A small audio-text matching model, trained from scratch.
Training: adamw at rate 0.001, batches of 256.
Rows from expert 4 of block 7 of the audio encoder, named by matrix and row number. Rows with one number belong to one neuron. Each number is 128 + 32 x the weight over its row's rms, rounded and kept within 0 to 255. All counts start at 0. Numbers have three digits each. After the name is the row's rms in percent of the matrix's.
# up: expert up (encoder.blocks.7.mlp.up, 16x192x192), inputs 156-191
# down: expert down (encoder.blocks.7.mlp.down, 16x192x192, transposed), outputs 156-191
up.21 104:141146176120111129121173116160137144110103114156147148174159144110120073189111073100163145102139143158143127
down.21 118:176085127158098124145146139171154154042133068172078139114160120156114145144139135091103175089138126143204156
up.22 093:171112084102118110121106181155121133137153133105108076169085062157068125092108120144147062110110161177188100
down.22 077:124091153157121168092123177089127152138147130163142108161055088138088160100088080180169110105069168117131077
up.23 090:139120139116150132103139147126172107051173108154136135182156130095103081183114080118163129120149161200186108
down.23 093:158127198126174090133147161155082136107125097161116121138189112127125149109159116107067136101144114141158183
up.24 086:149106106073127167083137212144165149097099140118087139130072071196092124141137122115152142080109150165177131
down.24 085:151072098152084135133127182139153172157141098109126107137057139117120120151068100136115121147137070121133109
up.25 097:138155141087143153154129172182133184068132151109128127192137097131093110147122082114146137093121153187127074
down.25 097:179153169150174136084139103128139115089149090150117125148153091133171140120121091137125124134106121088163136
up.26 090:123094123100081192152083091120084167086057096085106110143140098185135106184148034073176150185161173118103179
down.26 096:124123135127103108127109121151156109111169115081170122139136088111091085137137149107121099170135177169211106
up.27 119:109183167128102117123085154145177091114145175149153116142131106121060139085153070126102123070111117161199151
down.27 130:156136171116111082172191123093151081136093115144141101127136137105126134127142162108126113115071200140146152
up.28 100:132107115084081139087166128169185105137075066141116101139151142116163118162096173121163151093073135149138067
down.28 103:148140114133100116135172108198092125100105113183119089095168100127138113136128113110135162131156134125133174
up.29 121:136181146147128074115103157177139088115163189147157101158118113109080137096160074147140153071114090112175129
down.29 122:136126204109123102144162115083176065115111105132120100121183127111158130159143143112152118137086186173145166
up.30 078:185151110067158151128124200125106129153108098113095106147081116208091135124162121143122128113188128155111165
down.30 076:110133132083069161105122156126152150084142092125174135124154093065105137108167101133173213116117150109131150
up.31 086:120137085094096141139138162157144216042098141089103108165114106115134122118129152105174168147163146160111119
down.31 088:166137118136147139095119095169146108119106087123117135116139124170193110120176054105157101129158089149175133
up.32 111:118146162164099187169122108113092159103160125136132119126143097151144131128126097070181140120211116139132167
down.32 119:084124137124086153157121077192143118064097069125144188131172161121120102177122171095120136161180118185147111
up.33 082:182101064098078150145105137124129169117150079093096055127143077194144146109163114102154152148115124179128170
down.33 078:129084093170138189132100160140168214104149139133096094117104120152130078158139095119143177137170120126178141
up.34 106:129112109100102178066124109164163129079130085169089099138119120144143099165098131110132183095162099148173174
down.34 099:100169136130171142107137092183101085139176113178157109130163115094140157109145136189121157126116170108090135
up.35 101:120151099097112115101055147112146105104155115131085124125116117114107148130107171117092112098125113161124158
down.35 107:138083093154168166142132101152086146157096156082183129188118120109121131141116057182175115142093131098071131
up.36 090:187173129063120125070115187169127130136109110118133120139121093156123176117089142156122116095153126125136137
down.36 088:126173176162107145118189106171121098091127096147207144198140079132125156136152073153131167149171146120087144
up.37 100:140087102122098125183115151120119158125146152090107119125105142129099127165186109096153146163128130197166133
down.37 095:123136109122134109093115118116154146123158141134115105162176124111136094146097122123096114161169149206206139
up.38 107:128109059078118104110151132133157123136136132127102116130109121097134129164116176138140136136102147192134093
down.38 112:177109141112121103099113077161119074170106127094106145122189154168122100121134109103125133156148149137133146
up.39 100:143120125168134166138105096117130139078147154131143106164113117128150149095125120125125177113197111106080123
down.39 105:086159161134137127140142083140103103079105107164147181136190166127148121143155172083113158186176106128109130
up.40 092:178117089088136199096151189176124078141071121120120079164088133175139125142122135088168139098124127117126109
down.40 083:137153114145128182109144104156178111162122106166094139113163155139135122159095159138118145079084104146156149
up.41 091:150119131140125151129158154053144154100110088159167137149126151131149159144128133120179190128187159150150208
down.41 098:118153170090145103181148097168152140097110102170146162114153141125107106155172115090135153139212108189160154
up.42 096:128106139097067146107134137077108172142061080081121127122118117131149149152095098101157150120163154073104162
down.42 095:110176189074169147157094098180126132105117114117181107127120080122149137119102160128126137149182162134087146
up.43 083:146081107094135142125129168136128105124141126103108121125095059169087141163140114116161060141070142202146159
down.43 085:125079105144118152133089225124173133145196149070127130125084136112090083101085128084097165116176128132121127
up.44 074:140086075085094157127094129093094149075096126103087106115095159178163112158182040113144123176124159162101102
down.44 072:149110111150113122124120175114186172135172138121162117142124080093076116063100080097133192146084133124130092
up.45 113:170188130129149145093111173150161111101151137128125094159104083114070190086174071147090124062135113147173144
down.45 109:146151207079068113149148112130173061096144097169127095119194179110151112153177135139149155139111178165139196
up.46 110:128168131144092112134073155159167118085150100161132091163139082120104155086136112127134121081141129135187135
down.46 107:176133227145132105160171147106204057111112118138126087156181101118127154114125154082168137119100157140135149
up.47 083:138093086124073075117127163140159129149179098107068173112165152071114101130117197096095113098150142184169136
down.47 100:133139145095130102101089125109080137143090115084196103177142109087116079095179094162180090140098129079095151
up.48 084:122122191098117141121071103132134104088073122102154099164122099158095079206122051084151143128159159170114188
down.48 103:115120160155055101126093147148125107095149133133163126113143081075130132114153174105100148126124147207178102
up.49 098:109120073069115073154143149105116148114128134108102133082144124172151145162143172067147143174131201182100134
down.49 105:124089108125165160102126102093095075187160140077096155148125131134172146130118127185198112164070155157142135
up.50 127:117128112141141122133088113159100080153131165134140152104101118162107069097147155092134036163099148151154156
down.50 138:159188144169167123117097149164137132176126198080107128116090098105117137106101095160114076084116133089124082
up.51 122:094088119122160220132110119120097140125116146103123116129143096151151128116133117210123096159104122097096084
down.51 129:082133117116123112162137077102052127184120185102150173107141188166081132104159214138131151157166122114079047
up.52 070:183105158110169156140167145119126164094113096152110089148149115137129132136142152096219204142183112100169192
down.52 080:127135180140092118050123156143129138112112078117147128115185119144126135134129096073072165119150121200189135
up.53 082:105133096104090139117106140147156176133145128111102100176099077168096110092157103106117114063150097137129177
down.53 075:107111092133114190092125161121175141139124108147122124129121062073171127161090173122143086149102156144128128
up.54 081:153146099111098160119163176169098111117099123091126137153131129159106124148104097134124149097155191140154141
down.54 068:102115057129101130087160167111198128105167131128116056135074086062136164132160080161184177085128102055093152
up.55 086:131135146140111152147094114122156134077170124138140146166160146134138108112134084107147157135163127140139134
down.55 097:111142169122122113131120102181109106073123074186150157123188127114114100122141118064103157126189098157163116
up.56 121:114075067115066110167072142092143151057125079123089156102120118133087076194169147119128116167176104156129169
down.56 115:115119119129131146113131094104065132120145126095168119130122108070086160083171093179169099133140102107118083
up.57 097:161108136139082145159094112112115166110117078134113133115130150149153152132171111102163152089198106139138156
down.57 102:047182136046163124168099084132118085110131129156163136093180161130163135100146139139118131177149141131121122
up.58 115:180169132085132164123156167177108131106104131089146094157104064201160140100120104124157122160102168129137131
down.58 110:114161192161111152049173124121132138147152113074149144168120148104106149116074079176159098116126142110121102
up.59 095:141110116125106152127111156136093189192085118089070104103106085156154109148140111122153084147076165105115146
down.59 101:121068096165109157122071091116144122116083185096101074094139130166115106133141069105180169135107134088042145
up.60 083:121125157155103151133103134070107166113098071086120114123126132157175136169151065093205135140158132128114140
down.60 091:107166138089107101154130138137137120092107123127167164077126121091122140173184187126086136164142160185180171
up.61 082:146127096082100119151098178163095177064091144101121139110123082191081120133167091098165146139137128104081102
down.61 079:183100146117135173105117146080130168127143128107119124190153118147133145158074108111165116157147080144231123
up.62 096:169144128110103166083134133168141118117088044151082077160139150148142092132117124100170119087149151154183150
down.62 093:121168127137125155133124085177160061093165113153116137110199115080166158099127200122120129072175122157133160
up.63 100:077169147123101086157090184123135117099134161109157085139111054150074150106131105130094127121121101163175116
down.63 100:110136203053141056176143080132171076165149183122143086138119171100148084135136160119110137152108146128116159
up.64 115:089094135104106130128114134107163095147103157072086093157156125169126176161119078104200150132123081171122121
down.64 104:135156121112207147112125155160058109173161185090153163109066125141113167156098113185104116120069155095125092
up.65 083:124186142147141175114104112125157101065149114141165149195150115133145161125129147115147186133162168182192153
down.65 094:153116156152045085186133105165133085104090113179173186112195121082144174148131148095091208092146154156109142
up.66 084:176101075127128160095145143140119133068113099165147089135142163158152142180135140110172202168141158184183135
down.66 078:137149139142098138116168146163143136179121146123099114111087159110038059132139093140091138072118139127186143
up.67 100:136096060099079087136168116190173109131151095131080095139147187089125126177141190107168174082127094137134111
down.67 104:132170132092146106126097076184072029176101092131098083113133147124170133117174117168112109135101131108075151
up.68 076:195130119155138117175111158215132138113108144147111084126114080133103161147181079117131159113103159121148147
down.68 081:110096157127053101152165136098176104157092093126132087129092123133097126140140123096155086082104165156130131
up.69 085:129122079069092134189132138101139138074092137065110138151142102149110189162163125088165156134165185175082119
down.69 079:164106106089144114121132131168078093136143120081089127157167116120156095138120120105134057137151130178152139
up.70 085:184113100122093165126174158122082165164074133118087106135048060134090177088220115137139071147107134102115101
down.70 082:107169097103037116115129157113127138110068155091193117119125141102096137121112096113151136089119132172187169
up.71 096:125183158119123130087134108161180104065148111161166123187129159138119110146134060126138195104146105164174188
down.71 105:112141176128096081112167149117136107103120080147169168134175119096105121124141154109101130106170144152158145
up.72 096:136127096101082083160119164124132157079104105110086107106125099110098139166140144075182134160120188163149117
down.72 099:182177102066168119136118142108151115114113155102113088098132143155143135139104144154161084167114166135155123
up.73 124:193113085113141151130104173107092160090145102128099071135119029142097145109210135161103117130113168113140155
down.73 094:075149110143069141070111140104151080134138134168110111153105164107097155114096082085148110108139079163135158
up.74 088:163116088058138186127099161165130126090077102136090084153111121159083114147158095127106130124108135136138186
down.74 082:161083119121101187140126140145172177097206139161113076092087153112148082096127126102116107108169148163126124
up.75 103:140107120152092174175083130169107179082084132077103103159126067153176093152154050067218110134171156137120162
down.75 101:122130141134110139132129109178155105127136078088170155131140070116115111155079127102100100153150157174189124
up.76 091:137131148121118130132161133097120142144083104082098067114103169099083169163181119133116157107178155066085080
down.76 082:097129084066124164139143138136164162185102123102135082135053110147083129130137144158123107124116126129102061
up.77 079:180180112102084159071113185109133138091122130100129045154151129115128202083132110174113139076118110091110130
down.77 084:098150183077073106142145122092161100112113125129130091131138117078108168132175123117171170149151108176170168
up.78 101:134137127090068100153137183098161143093131077131074105151121105147124185131139128131142158122134152144193144
down.78 082:145136121119184140125155181099116161145122126134116149206089122135132139113117048141148123111101174128141146
up.79 124:113096103126179216146110135133103154143111130113115133153110099116148149074142118199124069153102086079090062
down.79 128:053144112131139139154104088114073120147108179105166177084137161119120127112134171127109151180170099116059083
up.80 075:159097099159098189118124138139141213061115087094106135132107144161114173134194158126108175135145082112152101
down.80 081:195140090122153150148107135114090185145132159100152087137133092144103154085108094123139115211153140123122086
up.81 073:133144145163086144101122154156130100172110109118113095175111106088095123153134127166119052120074204188199142
down.81 073:128146073146120097087140114139101141126160178103144061156137166105072098165135084122150142120161120134182223
up.82 136:117113042079165152146074133124138126080151129118070126080152110123146126131162119139100093179114137155087142
down.82 120:134113076108093142135147130113119121122096144097137139162102093112118149136131092110180153153152106104114090
up.83 083:185089061118113166153111177130161085070108098104126105153135065153133118137132109109149066134137139126152165
down.83 085:210099112151091161116156157123177106089099076178120083186118112114132129161121111093123179113107150102093163
up.84 093:132140096100142096108097146138141113111105143149128114116145183193135090160116151125105087083141110133116210
down.84 094:096115110196132176117153131140098168139127170102157144161083129084083105124090107168147092160055165088106123
up.85 092:118092084112118139131119141074108145020140065117136144080167097143124124111180069111133123235122176127115152
down.85 088:134144122169111135092079152094088167183144136087124085173097106141054119079107086104145148139156093131166050
up.86 085:137125091124124120110114154162117160154043141112106100113095138172132120169156113135177096087113145163090199
down.86 077:129131148145154225107173165157177157067133105122129152158103056102119175136146148153158091117104184120144070
up.87 094:140101117096102065089106171136158105162128146159141141133075138129121093126100148079109144087116136186159169
down.87 091:126148115148142170115123152137165204132195132102160091139071106121094114101116091179159111131125111129126117
up.88 064:208119062077115160133155151099086117094122092108117105102150045168118135128110093110081136121133102160094147
down.88 079:109090132156092168095127157131127174178106140129128133193129084167124133097081076125174131096106097134106067
up.89 087:092110128094157173189118155106102137110080121093140081131138085154139132134176112142153135189086123111081113
down.89 084:133103152153112121145066122116102172133140140071182114124100109110104144092110093105143143168146158117128120
up.90 132:122196158129158093122103171100142095166140166096147063150103104113039169082101079157121099121131104138134121
down.90 130:137192190104140064157153084113146066107106176150176125127168158071146104118186137128126175158144135193111215
up.91 086:200098087122125154167083187159119124050106184098152145167115040109104155097178107119131143113184105136135154
down.91 071:122117098160181212153090098083116164127130139104162168136149150139173102155057155104163163166128073138085077
up.92 083:173182128067163139113152173135146137060085138131130081129126152152129042116124112117145127129175127159162090
down.92 080:177112152117127140138162146211123150143100080162128111080177084128131156073160106105107122093109111103151189
up.93 091:192083101117138145149123105101097124135147123129106138134143075172148153087166123155159146077205089124131135
down.93 093:065133089102154119165114032121091075123137141157156190120187155182131123119137146130135158170162110130086113
up.94 117:140138132097205158113146166132128127138092143075123018158106111152118164088119104172155106138080139107112087
down.94 094:127113131138158207105123082129125117088152179149135175118123093114123145088042128174140150162166119103119165
up.95 092:171096092073101167113127168118117172103079148083085117197097081171088140109127100150182159132154126114138098
down.95 079:120132056126085185111101219173173137113151120130106079183092118124129119140088097157151109097121180136088100
up.96 096:195167094110122135133130163186142178090149125127123105171104081159136133110154125149138166116152133148156094
down.96 090:137129124153180147100114119077109146150107105109149151186135156180160114159110102088130094092081163095172155
up.97 095:129128106140085141147121126059103175111113103105129110118137115166150163138153108111133174145199125088170139
down.97 097:080177115101116134160114069164137144058086095165185151145193109134111114147144150100120153188219117175169142
up.98 073:182131113104089118091133180132078155146121160094098102144068110120117146093119128135126126132141139163090137
down.98 069:110096110161100193096142176163136137178142119149162099144124082119115130109105056156169130077162098134154113
up.99 100:151124092121052123136094152146142118109132144118137125127098125120067120116128114139101154075146067127150145
down.99 103:138118093094162084167082160096110063106073136141150119093135122119178122110172113157136080164083147095081147
up.100 110:159118095107092112102077166186170135077122130121143109135096119138078108128153134103106105105121069127144154
down.100 102:122135071076145104148098133114183075096102079100174148106114115086142102167192144173105089096074209149067157
up.101 085:175108124096138218137081123134118112110120114094115165139086055160120166114144071121171111105167144115138126
down.101 084:075076095168127191176076113114122137082167114104153127116173140123147135115066122141150122182139123125093112
up.102 108:169168127116118116084167110156141134101108109154131178221127169126133093162087148069173179052182113177142145
down.102 118:151119158136151110122134059193164075093075064169113122098171151154157136120163146107141142124121117129143170
up.103 109:133124119151077077115115168170146162115149147129126093104043119073071112151184151058101180119156147128170095
down.103 104:092171139123124122075099142091117164204180152087152168124099163078122110117070157186116111136081128133073086
up.104 102:111115055108149203151114131141105157073093080111101104137156105124160152120162130202113140189100123126114117
down.104 107:123161098132096103132140117103081157141093146110150157147119117127103148103121140116159166140153125142070077
up.105 112:133114097085098117115105122142162105109148126166073146090124127141181086120119182078132084082148136189151174
down.105 109:121180162137138160115101121162153091130149103117198135174131067104121163074110099171144107078077165094102157
up.106 102:107152143164103139167078144119131154104108159154136136135117094157128135099134071061141177109215119149153133
down.106 115:100149151115119106162127097129145098077124056142142166159179157077133122183130178086110151151157153131139110
up.107 089:159141150154091081170153095161108133116137104129141100178156169149146106136157124117215193149199163159108169
down.107 106:106134143135125116106133103175182125112120066139069148120171151128120088139150152086094173138149123175255140
up.108 113:131150088100153135108093175138172112087134126127152088177079082129091198099175107169101161116112126112194125
down.108 110:128114170065054081151165083109175108121110094144105106114142164086136137123165136113159206119121152177114178
up.109 101:140087090075086131132127165125144120097127105145071060143128150174132127201095107131150111136089135189195147
down.109 084:134116124191118178100151150099126166158171159039119138099106118125108104094126092153097071159082091119147066
up.110 081:139144111072141200125100200138118155115158132088138155175100032177115125113135141192189138134131158190119138
down.110 079:176162140147170145118164218160128176154116157117098136122126072166143169138087101126155096090126101082119103
up.111 153:121089057125121097116094138164147089155166155106096135110094140138115082145113168105086101099114106153140168
down.111 148:115123142193133155122105117113107159169152165120174161152076083059081117090085082159121093113096113088101102
up.112 081:140181104096071126113106159207159131128070153098120107171144147109105113116174108124145183069165119166108153
down.112 080:174113153127100129110165166166174118149137105171114132137154084121147165079130132132100140065074109162125098
up.113 098:141146189148093118092153113100149111073112074141154105199171170116127149172115105099145162127141127171197121
down.113 110:151108177144097095093166094178125125073122082162112131099178128148115108169165132064076161133160146167176164
up.114 104:160124122129111138122124132095124137146088071152121084137163139145151174146092124139151142130197159092121208
down.114 104:085193151095145154151134101144132143100121125149186156107147078161131115134161123144147141158187122184132167
up.115 098:145091163192098201153079099117122143105127144130133127150109050179172182081096125085147140105191087104108118
down.115 100:114142136109129159149088077131125123086097074103166178172131148093120116174099149078167160202169118169122113
up.116 092:133136118098125074124068165115125153161160162110157143127101103122108168142076165140137077157087167147190137
down.116 093:086176170135121127085120126118132140156142139051153142179123072104088118119124100183139127183159154144125152
up.117 090:175101117096093116102114160143128138099102048158083068148111138148175178127124147144125173098125132115188110
down.117 086:142144097074130164133183154216119132121130064172124108098161176123172145109173164154098151110172155181199165
up.118 090:184148143088086116126183150163177157104100107173152107156114181083155123139105150133188166086185086157169128
down.118 102:115122155116151105140144091206112093084124078170129144120179136188141097130171124106124143091159127146164178
up.119 116:125100105114099151136121122088093159118022108053115110067096150142159126168216083100148121140133115120116157
down.119 108:065126142113189151104128105100105171123159180107173192105115121134155136076150100186124125156145142107078108
up.120 089:137164164146108098147085183175142159143197155116151055172141103128047150093140091157141128121109130151215171
down.120 091:107152200088111084181168111073179062106136131138180113151131144116105113111126146127142165106102166172177152
up.121 089:168114101098112158138111137128116206100094134111092114123095115151171122131138067114143139157168180111059110
down.121 080:183096119145104186138110127141148169086122132117187110131129058114068117097093101069136135179151140168219107
up.122 088:135141122124103145182119168122164186081175158058092105151119062176117157103139131088120091184160174149096086
down.122 081:131142170184137177109118104104164174129118092147141156192136087171142108175064074094164155176137111147199081
up.123 098:172132133131106122124148133195146135140121162109137141154114101123038106130203081120086109110120126140152123
down.123 084:150113075102169113140081173109114121166083127097097154077094092118152115109152094206096083133081165129109120
up.124 134:143115073115098101105110141158127120149123146112098151125091148128076097166108155150076105097096093129158145
down.124 136:115098129176137149095123087156134161157176136129165136156066116103091105096089085137114097088063112113127109
up.125 123:147150129111138124151161168147093133180094147092124093179076128183177147092074101148187141113122183148138130
down.125 118:139121160186091182073135190123136135158106113103164168178079124136124199133099091196177134114125150118105113
up.126 088:176164143099130086147188172172176121111105149124139117230141196115111122135138133147125123126149108131194065
down.126 090:142120124128095113131130096136115107123079107163135102143204105163122110145167114128062150109163123115151169
up.127 109:185159125112139156093110174129179101103134151113119077141118069144089182092180091161099151088147109120147174
down.127 108:133147186090066064140141110112175072095085073165142126118157163092154135135183142122166141163113144140145218
up.128 070:118100127182058168171128093091120181043156086096142162160165134131098093181171095099172168117190162118121174
down.128 088:134112172107127123091145104145151126042110065174106161129182144149108140130145150097083138113174122164202115
up.129 085:170161135072140125104112130125075109116068093086136116173139155131172152196155103137154135138116163104129150
down.129 080:081206169089111068102122087147131178145120124125172160113122086077127095138133137110100160137199152186166116
up.130 114:138103104140112160149080106162112157091102093095134150160152097172107036152167110071138120149134110123148152
down.130 119:137133141181135158171104126145143145113125110046103121093151071087145142146106141136144110120080155106112103
up.131 099:140133095127177202133114138147138136096132122123145138158135093135129137122146105150120110163115081125109065
down.131 106:112113097151160171148166104093045109152095146110140126116108166164113141110127189121145110128156124105100114
up.132 143:126112084124111089112096125097137111100137114135100161129140145114057114137142171134080121107151095126146159
down.132 137:159133118088180172159115097154047146124126139091178142179120099130128141086118099187175109153101096075103137
up.133 097:147121089112121101116115152124168124144116203106106095127070102135101126143109162084117091071123173170161126
down.133 078:105116068135132105102073162160141171106166131027112160108108072103119109112105141139125105135110109104068096
up.134 077:113155136189105131160091116106163105073122174152131109165119082174127133127170113098178165111198080175098166
down.134 094:066113163094086111152142106144165088087133085150173134120173175083136160153105124122125138176146134164123118
up.135 092:127122119097102196153097144134090177088081089093128096173153088152144082179156069071183083159152178153091146
down.135 099:129099123162103093169118149127169145123184125134098076133139075112096122130136117059107117144109139160217093
up.136 089:218189091102172152083156110140108116126083087116095094158129139136198147097101134139116106110114180116125144
down.136 080:083127188172097094118168131149157110113173195103215099131152080069136158119115097129122115114145077168143147
up.137 121:132090031112121138145081111121160101107172115133057154088153106110128137113130146112103149134129116161121130
down.137 110:119113102147076152119128100144137137087100126108145141159139107082079122145101097094206119139176139108069109
up.138 105:148120095118084110093090124109110117162140112090115139084087129141045089164108127130097119090156116182152142
down.138 103:130100104153155120130119118132073140181161146124152144147099100093111116091105110179114097139080118079089150
up.139 125:137105099158094124120101137212157113093138129140141151139136134129084055135146128069109121081155086123145158
down.139 127:140134109133154131120097101106109116131102125095171125153129104102117160080121150165126064158069140109124150
up.140 104:121109112123093147196085156086109201056102144112097119124116069161128178175136076061147152162183159145127129
down.140 097:104120126132130169167075081136123142095142127117163099147183074138086106152131112044174114187156123171167109
up.141 091:137201075065149093135158164142153117150133108096107116141085114140102166127098124122162128098147142144177097
down.141 093:130176158156121155130140084126090130179028110090160130136164088128115120107122069129162133144120126108078152
up.142 103:168164146150148133111174176134083136154136155135129083152104086150131155097108142125172116166100139179199120
down.142 093:116179173101114137128131150086113122192149157116213138179114089082092074097113131151152151150132145177155147
up.143 133:148101083138098112158119132115093169082129162123127159095095109081069141151188166129096172146154131122115094
down.143 132:108142109073145110090118187081172162153197123137085166114098146097112087144120194192125094115105126135155084
up.144 111:155126114144068122140126169147090153124119131121146137149082139106038141139171098109059149087160127113141129
down.144 100:122113136091156142129118136142097126136111162139156140142101044120170114111156145183117123134085135118119163
up.145 132:129176179144104119138156099138133121100099097153167131191147181129151105142109107075165168098173146168126149
down.145 139:143121170132093140159156130199177119063100052184080131112196147142161130177128151055108157107163131158187163
up.146 089:137106095125076166129113087115111130078087070156156089141162123176185134137133039092152142132183161123129176
down.146 102:075142155148115094155130127165167121078132094163159187118162121073086134133116189126081124131157143180172129
up.147 092:150155093093117123105203163160136129148093109104073088181130137180163104130118141113113101093096162150153146
down.147 097:137131150176118140116168113224177150117186113124098093107097121132103119145136145134145090061142155180210117
up.148 082:145125110107120158089125164197157144105111097078127074173120106128113099148101101140115067135098138127147176
down.148 087:084076081118112175142155112169190122110171143103088145148109095124109074159156117130143072145141125157123149
up.149 109:104150095129131120162051127159129151135100199122187145114097101126061057100144119104114089158127140172132142
down.149 112:168193164125154111100152180102174152145103151071117146102108100123164114134114111175128057117111135121124119
up.150 073:127111101073153123167115147149173133131127130099083106128135155133097138146184151168126165124152115167107099
down.150 071:077156095125119133161103098125077102187053126093185132094138120149176170128124115132131112142133095150122125
up.151 075:143113092120112113159133151123131150157114078159125110080128140124142095190129153090115094115111157094134172
down.151 081:122153156114146136126206216109128136092111113186118112120110102124143161184154069170136147138129128154175156
up.152 077:196087127062103138186102169148123173102095112097102112136156058132100110103176130137167157145142178149151144
down.152 076:142085095123106161119127136100123157149117149117143098111084134137101141139090107170203151113099132122095113
up.153 095:089175174123084129161128150091160148051126153143156158188151151132085112180159053078193129163128116161128150
down.153 115:133096164166094099133132132147161107087138055182106133112162123125089136150135184063120156145121141172191121
up.154 082:166062074137168176120103131113106157132128104117135156128130104151150157068160097151162125143186086085104136
down.154 090:099150138120150172162120042110078067129108162123150185133165176181130144120141106113139136158178118149087095
up.155 110:123108047113169192131106119121137156053113094147126087112157102130156178128145140129167150176154151162088125
down.155 111:167117103126134184129153110097106123153131120141105139117100113148176155051112131112153098114135115131152103
up.156 099:109132109111109126144148092148169159139132130158094103146148148101106124124097150103144170128163134190126121
down.156 106:108127150127143130096140073192152100092089089132070110093169114134131076159197116097086129134161125172156159
up.157 098:123182152129166119095061182134127129126146139096119087156053037126081197080136080145129142134108126125159112
down.157 099:137185149071106034184176088096117089160096173137171146119146170110117106126181141149125186104144163172099149
up.158 079:116125111068129125165116157089134141111104101131101115135115117159131107137109115108130133153066179133167155
down.158 072:163141102114137080113143193152129175097130092116055132097135127150125128155086116142110113106120125181255093
up.159 128:134102075107084128127045135129160107108141149125129154107130113120091074166110146109124123127161130178171204
down.159 110:102129128179109152114089130116158148158132132089165097131070115066114149142110074174143130103118134106095108
up.160 129:129138096087097100144059147096170107118114146134112125123103116130090096145129117110115090141141126184174171
down.160 111:121119107181131170123092132103141135157170115100181134171106105088095147094080086186141128136107153089073120
up.161 105:132106077127100105114107149131162119138152138132097146104077124120075061115088148090089123105126134194215195
down.161 112:107094085187121156105101147104147144164159142084144119139053125123082106128097087162138108103102115097066116
up.162 106:123112073049158159139104154110144140059098106126046105123144103151153097156160128146169131152097148167102126
down.162 099:153149091100133156116151125142121093134109121109121105146144119098132153114112112182161145170135106124105105
up.163 130:119111112150086112121101118210138116116114104144154142133110128104061054124135132088093123101190117144171176
down.163 127:145141125136144135113105105128105108116125116099141132113122051101161156084145135149127053146090147098107155
up.164 105:170171139099169131114110152134130180038191130150125141180141078146103114098129117161101128117191143134152129
down.164 107:129106131107181132183127070150116100105122133167153145126159128191150117127134113127119143121175092079083157
up.165 095:155126107121128174159108177133126179093125144149142109154069026189112140075144105119146122128112176144128164
down.165 098:079089112191130155097103169116062210125132102112130200176094142133136142154062109111162108129144133141110065
up.166 104:087118157136111086162139116129141119104084154108118125140138151095064053188150050080152128127118120163150144
down.166 123:153100166175075101147126130146161121082170092136093098104124119121097129149137153042104114126117149172217111
up.167 110:125177139129109087094092148157205100050156125167152091185139099138087118075161100103139179052152096174171187
down.167 107:091109166110074096152143105094177053116162074182129105149157117102130129159157114089172158131095153111108183
up.168 105:121173150131098141141103115157190102062175134150143116165139129146100103112151047110161198063171098178165176
down.168 106:102092195088100080174101142092196097097127075129118109129173134088149123164147122099147135139089180168116159
up.169 095:115165146167129180157110119166100152073125171111143119126073068150125150084164064133162120102160093123121087
down.169 090:104111158146157144151113100086146144115096108113161128177157144103176112123086169133122123166164121118095090
up.170 089:164134115195117136168087171157118208105164217110123095135132071178120121090177084110176128174165132129124133
down.170 090:138135132174156155098109124119141192082145065106143143192165177142134090124098125117155120176172125167191099
up.171 136:110135086094088082092122119135180109089178089143072168128146173111109119182110186102094180071178103196165113
down.171 143:147143116104158143127124069139108082160114103136159078167171128115161140069167141163154088171096158098103144
up.172 075:122109069061131139126104165106104185072081116093106141145119089175160117108167095160145064166119150117081102
down.172 085:169117080156128142194113156169152152072147108175112085125106120153143132134162058101158150084156093121141139
up.173 104:175122149112116122126144124125157109096081046144101141143159132157120119169128141092120163132177149125155155
down.173 099:141163140126142149126150097179140100072170110159146135095166114112189146108173152122130163118158128140117165
up.174 078:151122087116106212161112109183118186064081180074117118142138121171117134155139118104162155164117199109078127
down.174 076:132100124187089174115107153110182183144174110154144132143134114123130133115097085073164096150149117120235111
up.175 092:109133087097112137202068137133136152047134134120140101122142099109077100131123127087111086172144153180116120
down.175 095:153108151169113162160109110086154162141151160134053171149128118113121123151117139145202063113110122145124130
up.176 105:134097102091132103136128142117151142147118079075085102130113125137103093182089143126116108144091156167156129
down.176 090:143114122126164159092119093160120144171185140071127143125086157083069087146089095145095109120109134109123070